{
  "time_shift_ms": 100,
  "hop_length": 160,
  "win_length": 512,
  "arch": "conformer",
  "hidden_act": "squared_relu",
  "head_dim": 48,
  "fused_qkv": false,
  "qk_norm": true,
  "kernel_size": 9,
  "eps": 1e-08,
  "max_steps": 3800,
  "lr_schedule": "wsd"
}
Rows from block 3 of a small multi-label audio tagger, named by matrix and row number. Rows with one number belong to one neuron. Each number is 500 + 25 x the weight over its row's rms, rounded and kept within 0 to 999. All counts start at 0. Numbers have three digits each.
After each neuron's rows are labels from the 100 clips, of 14976, where the neuron reaches its highest value: "responds to" is what is common among them. Only what is clearly more common there than usual is listed. The data: phrases spoken by 400 fixed synthetic voices. In brackets: how many of the 100.
# fc1: first MLP up (model.blocks.3.ff1.fc1.weight, 512x128), inputs 64-127
# fc2: first MLP down (model.blocks.3.ff1.fc2.weight, 128x512, transposed), outputs 64-127

fc1.415:525504557462536570522525499481477486503483509508505514508475474527518523494500530519524512522525473486473460435434489490467508504503520488546524465531498505483508501514522483476516491510474512
fc2.415:455513471467486556502525507501478500512521458535491534491467423515526518530522504539533511485481493509483491499486537515483452521503469518482529542539527486503523455532503473486486509512510487
responds to: child-like voice (97); /ɝ/ (89)

fc1.209:491553493448507540510492504509472484517502517511486493534465442481546528491464512501467510475495490474463418497478538463479517522498501496505489470536529480497529485531495479476506512501468498
fc2.209:517508541458471521485490505456515512490570548470481489520484469496496493488501478526515498516489518491480470501449512513481491482503522526470502485530504464498532470529508533527486509519504533
responds to: /t/ (100); quiet level (66); high voice (55)

fc1.69:537483528478483558498542492497485515493486495479514504460459474525542510497474512484505536551511484471495482507454462479489494504495514529530516500546539493510481521533529523446528472506480496
fc2.69:489486477521517509495477512548496459490488545495467540531483473522515514543483483529540526490468519456424519484517512475520474526521457477486506478521521503518488532526496504515455493497475462
responds to: /k/ (80); mains hum (45)

fc1.419:516509528446548500453517499511519476471500523459485521485490520485504501505500497446505499532447494481523487516517519491549493459540521503516499525493552465515506492496509497499487513534486430
fc2.419:526549471522499487529500529513499490453488529483503521481465512457492514470484492519495490506503501497518477504520520558486436485503449474506523518481515469499516493505519498514461494480513472
responds to: /l/ (100); high voice (68)

fc1.17:484528520493497539481511562490469503525512506477549535502508532493473526477512461470516516515514489460471523487494500468527476471493520508532549518477492496519512520490508519474506510529504454
fc2.17:515474515532500477515525488491485505482451490504513476486528513494495430499451493485448509503492511499527509533539481545493524499494548497482508518476510497493478489510484489490551497479507544
responds to: white noise (86); thin (high-pass) (64); child-like voice (56)

fc1.162:517522549468518537496552485488497489533525479510458490470488509519486493504508522446502536506498504485488463503502542490534503481505539528495508484546540513458530520555522474489517539472430530
fc2.162:471479555520479543560456520501510515486501538522488513513520504501543539465424522505488523496493501481500556520497519507506500480443472513474500537505511493436481501525503524492499508537465482
responds to: mains hum (40)

fc1.347:503508476491479532507498531534532468475481468475538502518522530554501485504527493469495499523508455495469508493437461494488499465514505478494503435486496484496475535475484523503549520513509495
fc2.347:484470495554465472510488486513520554535505522513521538464511474466478475516482477488524490493471493484498529527566480477479512555492503490516509537538493447486490479495483479502459491485521483
responds to: child-like voice (100); reverberation (63)

fc1.160:558538555476503512467521498519467481490484470462489531517471503514543499511505504464527516558470518463487489473489529486511461511486530514532529502557540488503513535529534513454517506536501492
fc2.160:441507483533508445519501518458465486534486497471539506516523464501506488546473481519488497487479526513473484492482500505513483528481510506493540518532487509513505477520499458530474492488498530
responds to: /w/ (59); low voice (55); mains hum (34); clipping (25)

fc1.311:528508503470536512489507528490495487503490502489479532480442509507529543512506520465516495557503474484471493479521540463519499478483557484537557514555508450514485486485548542502527504536487502
fc2.311:467512522532487478496498526506526517507525563547463494456521482499462470489523493486527486453566498532490467517500542486517522504508461535526469521449449528461464518471492476490498457481533495
responds to: /w/ (93); child-like voice (56)

fc1.438:534530483510487513497532546481486464545496545487542531466490514459506523484460510495468504511531526480484522507469503478545509509451499475503502526491518511475481526503505556463490509528499470
fc2.438:504509505511519519486485495504521522506484492509478495519504510493504467468494468462492528464452513477478548521503478573524520533472491525504528530495498509528507477539447466530489494480550476
responds to: /f/ (82); muffled (low-pass) (32)

fc1.445:504496488458523531482554540526496535507528484465525548458479519474512517528494513441489505550490466530512491458503468452482493509512540485559502489520538477505490491509529491480514497553488497
fc2.445:509519513517462528523506429498484493489471498497509511519520484514515491481503525501503532502514499488501533484505471494482467508469524498514506544489544503485506449531480520450506508532503535
responds to: /ɑ/ (64); quiet level (60); mains hum (34)

fc1.78:498509506477510510507487530478484474494521504471550547487460453535539518507499489487515481529463497459491532492484509462544472494496544518526538484543533535543467462520552512476499519524514483
fc2.78:478459515540488477555510506477522484443494530492494510475527521506482514501474500482498497463520532525484532502519455549484513491468471452493462525473476519497469503480515462496499494499501483
responds to: /w/ (100); /aɪ/ (63); low voice (49); text has "twice" (26)

fc1.314:499523467463501515487501477517509479491498497487498505514465505505533545489533525448495502488477480423486524449495503473540494494515502485515491535502527482492519501489502493529465519491487482
fc2.314:466482521487493516463471518497497544509510503487486530482496498505519494478513518478507500508457512492505532489498474487488560528475501539492506497516480532463491529525516485539478564499553490
responds to: reverberation (82); /tʃ/ (45)

fc1.60:527510540493532495492542475438512499547512458513462528479485516525498520508544516481492488514525503463494487503462524474530500519494530507511525480509540496498491531527544522463507541509489506
fc2.60:513486531487460473486490479499480533500528496509520512524544560486490537468503492490455528502490493509551498511475515488522525486444505504488484491466542486478539484472521544515514503532482534
responds to: /ɹ/ (99); low voice (78); /ɛ/ (60)

fc1.122:502502520521473532513548491491478480515464491474516520528467481483491534490487475506506504537529470507504453454499494500487452516491495517525506473506543504497491520511535546457462484494498495
fc2.122:509523436491469489497455512505501544488515506527470502477461469504486521513467519526549548493493504484472485514442516467503496517522500504475500529522464525528496483529488463544495470490495484
responds to: /k/ (92); deep voice (61)

fc1.96:517514499492505533481546506513483508491502493508516569494470464486531496508455486471499515539524533494485504484468489455496483516520591516562516498531511538488494483557525556502458482524496492
fc2.96:508531517501501451522500489483519484468513492464475504518501481526481486452499521491448486494507503499487444499496521510518553530480461506432456459494477524483466505494490559506545478504543470
responds to: low voice (61); /p/ (61)

fc1.106:520546496508506531481513551487481500518507507495525551473453514498521534486497496511498544518493502488503521429484511468525462512488502506539527480521553528497517488502520537462487526522530464
fc2.106:473533478488477511485476463510501520526492491502492487510487517512498469535475506534502494488501469515510507541479498506471503511510513539498539470500550493500488475488503481542549460492505536
responds to: /d/ (81); clipping (26)

fc1.374:540476503508494508497499522485514523510488523460515513489443514516488503502528462507529495546488461531489462449477473488471469532502541492545502467563545474514540503523508520469537471505495507
fc2.374:489482501522524540548514514510489439439497536528511546480504485493501468526509503522512482454549507510476498518559502500488515513471480517529532511526501500472478498468509491523497479505484516
responds to: /ɑ/ (74); quiet level (62); child-like voice (52); mains hum (36)

fc1.398:512504574476514538507528500472483454527486510488505504519485481522492487475506532519474498506545445500455494468460469500478502511455513517493517447543493484486536515533526489470540502496453520
fc2.398:426500500466517541505530515461478472524483460537535524475479458516518507523517501509494489467489492549507508527512511521497446519511482536491533558537512502497516482522525521470492472531500478
responds to: /ɝ/ (100); child-like voice (99)

fc1.439:509490520452506508496507542481471528495502478488505555526486476498516560485522450461510503498524521487510521462502493520491446504527524431540513464522504509488488484525512512508503540502510500
fc2.439:502470477516465495447496500510541500515516500467504487522498512519482478441479536490471506540468506505541510497527462536491560503439494491491504498515490461481518526549494509502545522506482527
responds to: /k/ (96); mains hum (71)

fc1.274:533502532480534518485512473484466493526488527508520580506499502501515556500472502480506527542483466512496485498497487459508495501497554502536523470529513522480515503522547524504532528519513506
fc2.274:539500495497495473444518534447550523487451490474529493504498508510498531471528483468471514523530522478530521481475512506507490482510512468480480482497504526524489487457537539471505498491467489
responds to: /ɹ/ (100); high voice (64); /ɛ/ (62); muffled (low-pass) (28)

fc1.123:501516495476498500521507474499450518518529511496519548478475468492521589501481556471518492519456457490492526439514530444513500475495498513518503506517507510493503488505498526497492496531488487
fc2.123:532483504498489467494549472478509505497486490499510541437508459515477495487498530485479499543522520495535524497511477452484554471503558493529516530482522511497472539513504530475507478515492534
responds to: /ɹ/ (100)

fc1.484:500544493471535515473493508488484470497462502475482502477496492531506499497457524499486514525518508469538452479478524438520488461499521572483530450508487516478520519517543489523537505506465483
fc2.484:469501533496502550564506521495489500496504542497517532469472433532507526494440506509502490517472478474444508467506478494484492517474507521494533485530542485456473468527501513487490525472487501
responds to: child-like voice (97); /w/ (75)

fc1.119:528480526486496516518528531500483509515531521502513563486512529490500526486498463469490548517504468497493501453502467505494474524469508508538534472537513464481504545503533515466480531542519467
fc2.119:539491482546522505541526482501491514484510467460495493499543540513502468494545489473504528474498547472513504511516471518508543494475511465519517529486467531470502536514516523485499512525534544
responds to: /tʃ/ (62); child-like voice (58); rumble (34); pink noise (30)

fc1.172:517517525475503526503517517519468503505503527482481528480478464510519514526483528498501505544467511451499524481496529473522456516517538521517505481586551491514481453516516505495474470528494474
fc2.172:520561503472524458470470475466506512509475526492500505468494495509478497498526524486485489521484501475497519495513500465503534461471514544491503490510535460474478493507496537493517483449484515
responds to: /w/ (100); low voice (57)

fc1.464:518501513470517539492540503528430493512490482476488531513468485509525534532497530451490530546500505461468517477480499491523468488519555491535482493512522513521516500525537534499549518511511509
fc2.464:465489479523498460515521502492504474452457487506513503505555509477485479487478482484475494474552545521502524515556466492492502488455467511483479494483479484485484566462531479505530501477560513
responds to: /w/ (100); child-like voice (99)

fc1.112:519481502473523472508502504497476474503465512421469504511519495535495523529498521495475500550557507451501544493445503491523490461516547488493524473512526522513486516522532512495511502499515489
fc2.112:500503468474497490513495519454480526516504507471521535505484461508506518538463467544517503519473467501488507454471464495494455492492520444535514515545515489520506454527456504501453497500467533
responds to: child-like voice (99); /w/ (99)

fc1.420:525491524478490517500526506511495507525506523502517552479481476487500545506476511514490509514474471492501518411496499435498474499504508519509516484545530482501514525499506498486511520522473495
fc2.420:546515469504500494491481461516531524473461514504463523475511490492507498538494499479462489488506478485509524508523509513471537465531473454487491492480478473496471535475517498503495510427485495
responds to: /ɹ/ (100); /ɛ/ (61)

fc1.129:512488508504495523484503542505465471521492517473483516492468481512502517517471510494517506515495478470484521500487486443512491485519550532510556470494549514519519506554526494499503516530493465
fc2.129:512514535468541448493472504482505511513477500476540489505530471479520490506520499466463484530485525462480477496508534533549478522485493441468532538531512514481527495537494518485500505488518482
responds to: /w/ (99); child-like voice (53)

fc1.397:480507517490507493473539512483466521525485499500519503481490485459526503487536494462499488510471500455492487479501501452481486509501556500538505453524494493530536524514536489504475459515478456
fc2.397:511512536475475472508523448553514497533526516517483451515503490477496515533505526531535507540535480513507526508479520534493475454523442485486455480487497501512528527501489516498560480483483520
responds to: low voice (86); /ɑ/ (62); thin (high-pass) (33)

fc1.446:550483498495484492480529491538519469564470538458509499509503472501468497536526512472516509525492517443494491501501491472518511487507522505486491502576546465516478486517513525462487507476484525
fc2.446:480523459501473479457479505517495573536504489482515533469538473510505510524462509495445521530491454505460518501474455475461552514482532495497533507523515460524482543498492496516534509509513510
responds to: /w/ (100); low voice (56)

fc1.369:501486490460485523491508524516483535537510506521528523498467490501480571494480478480517541504530482499507497466484498476537463471509516487504515502538504481492530469525512546512512501512500500
fc2.369:497510540550518498515552482443478509530505498463504519515521479450506478452518467493503505501523552502553521501566491486491497501491494504522460533523469434460490529518516525458444519509519543
responds to: /ɹ/ (100); deep voice (74); /dʒ/ (30)

fc1.365:517544506471477500514539492498448517537480519492517501490514438471510539525487535504525497533437509467490453494490513459548472487488515502519501516576519478466506477582527545494454486501504484
fc2.365:515467482510487511526480502513500526532504474494499531518489451494534496485507517462508541485506448468485515485492444501494517497478520489542483518529481496485487514485448488522503489490515523
responds to: deep voice (68); /w/ (67); /z/ (53); thin (high-pass) (31)

fc1.297:492483509520497518511521484540483486503505578494453499492497515506469502493459537501449506505480479463483522491443467513465499486503503493519505481503505518505477474483519475471472543504472508
fc2.297:437476510450489535520523488492474453474469501469536502534504492562507503505477516501515506460520494597518487478493469512495487465511463515524501514491559512486475505516500503485558526518472532
responds to: child-like voice (81); white noise (43); pink noise (36)

fc1.490:480490520494524546498496509511483482505536548474504517497467484489516520489496467498545510499463499534494520497497522466487418510504507500518521507538493500500537506554493514512457464519540472
fc2.490:545501531471515577505506441526499523504545502489456514557493485476541506468535517475469526482470478462496486484503488510523566454473527492480488493509513463478471495533468533523513481482491504
responds to: reverberation (91); /s/ (88); rumble (44)

fc1.300:534518524476479530512530523524453523504499497497517529450440491502496539486534517487516521554504484469501495495473516478528482506495526510516531505516544515497530428544516538481485523516488497
fc2.300:473469484463456480531466474500457500507516510515461532479457454516518506509483515530533527490512486486464508491548534474511508490533461520487474514466519520458477486478516504529496503502497523
responds to: /ɹ/ (100); deep voice (93); /ɛ/ (61)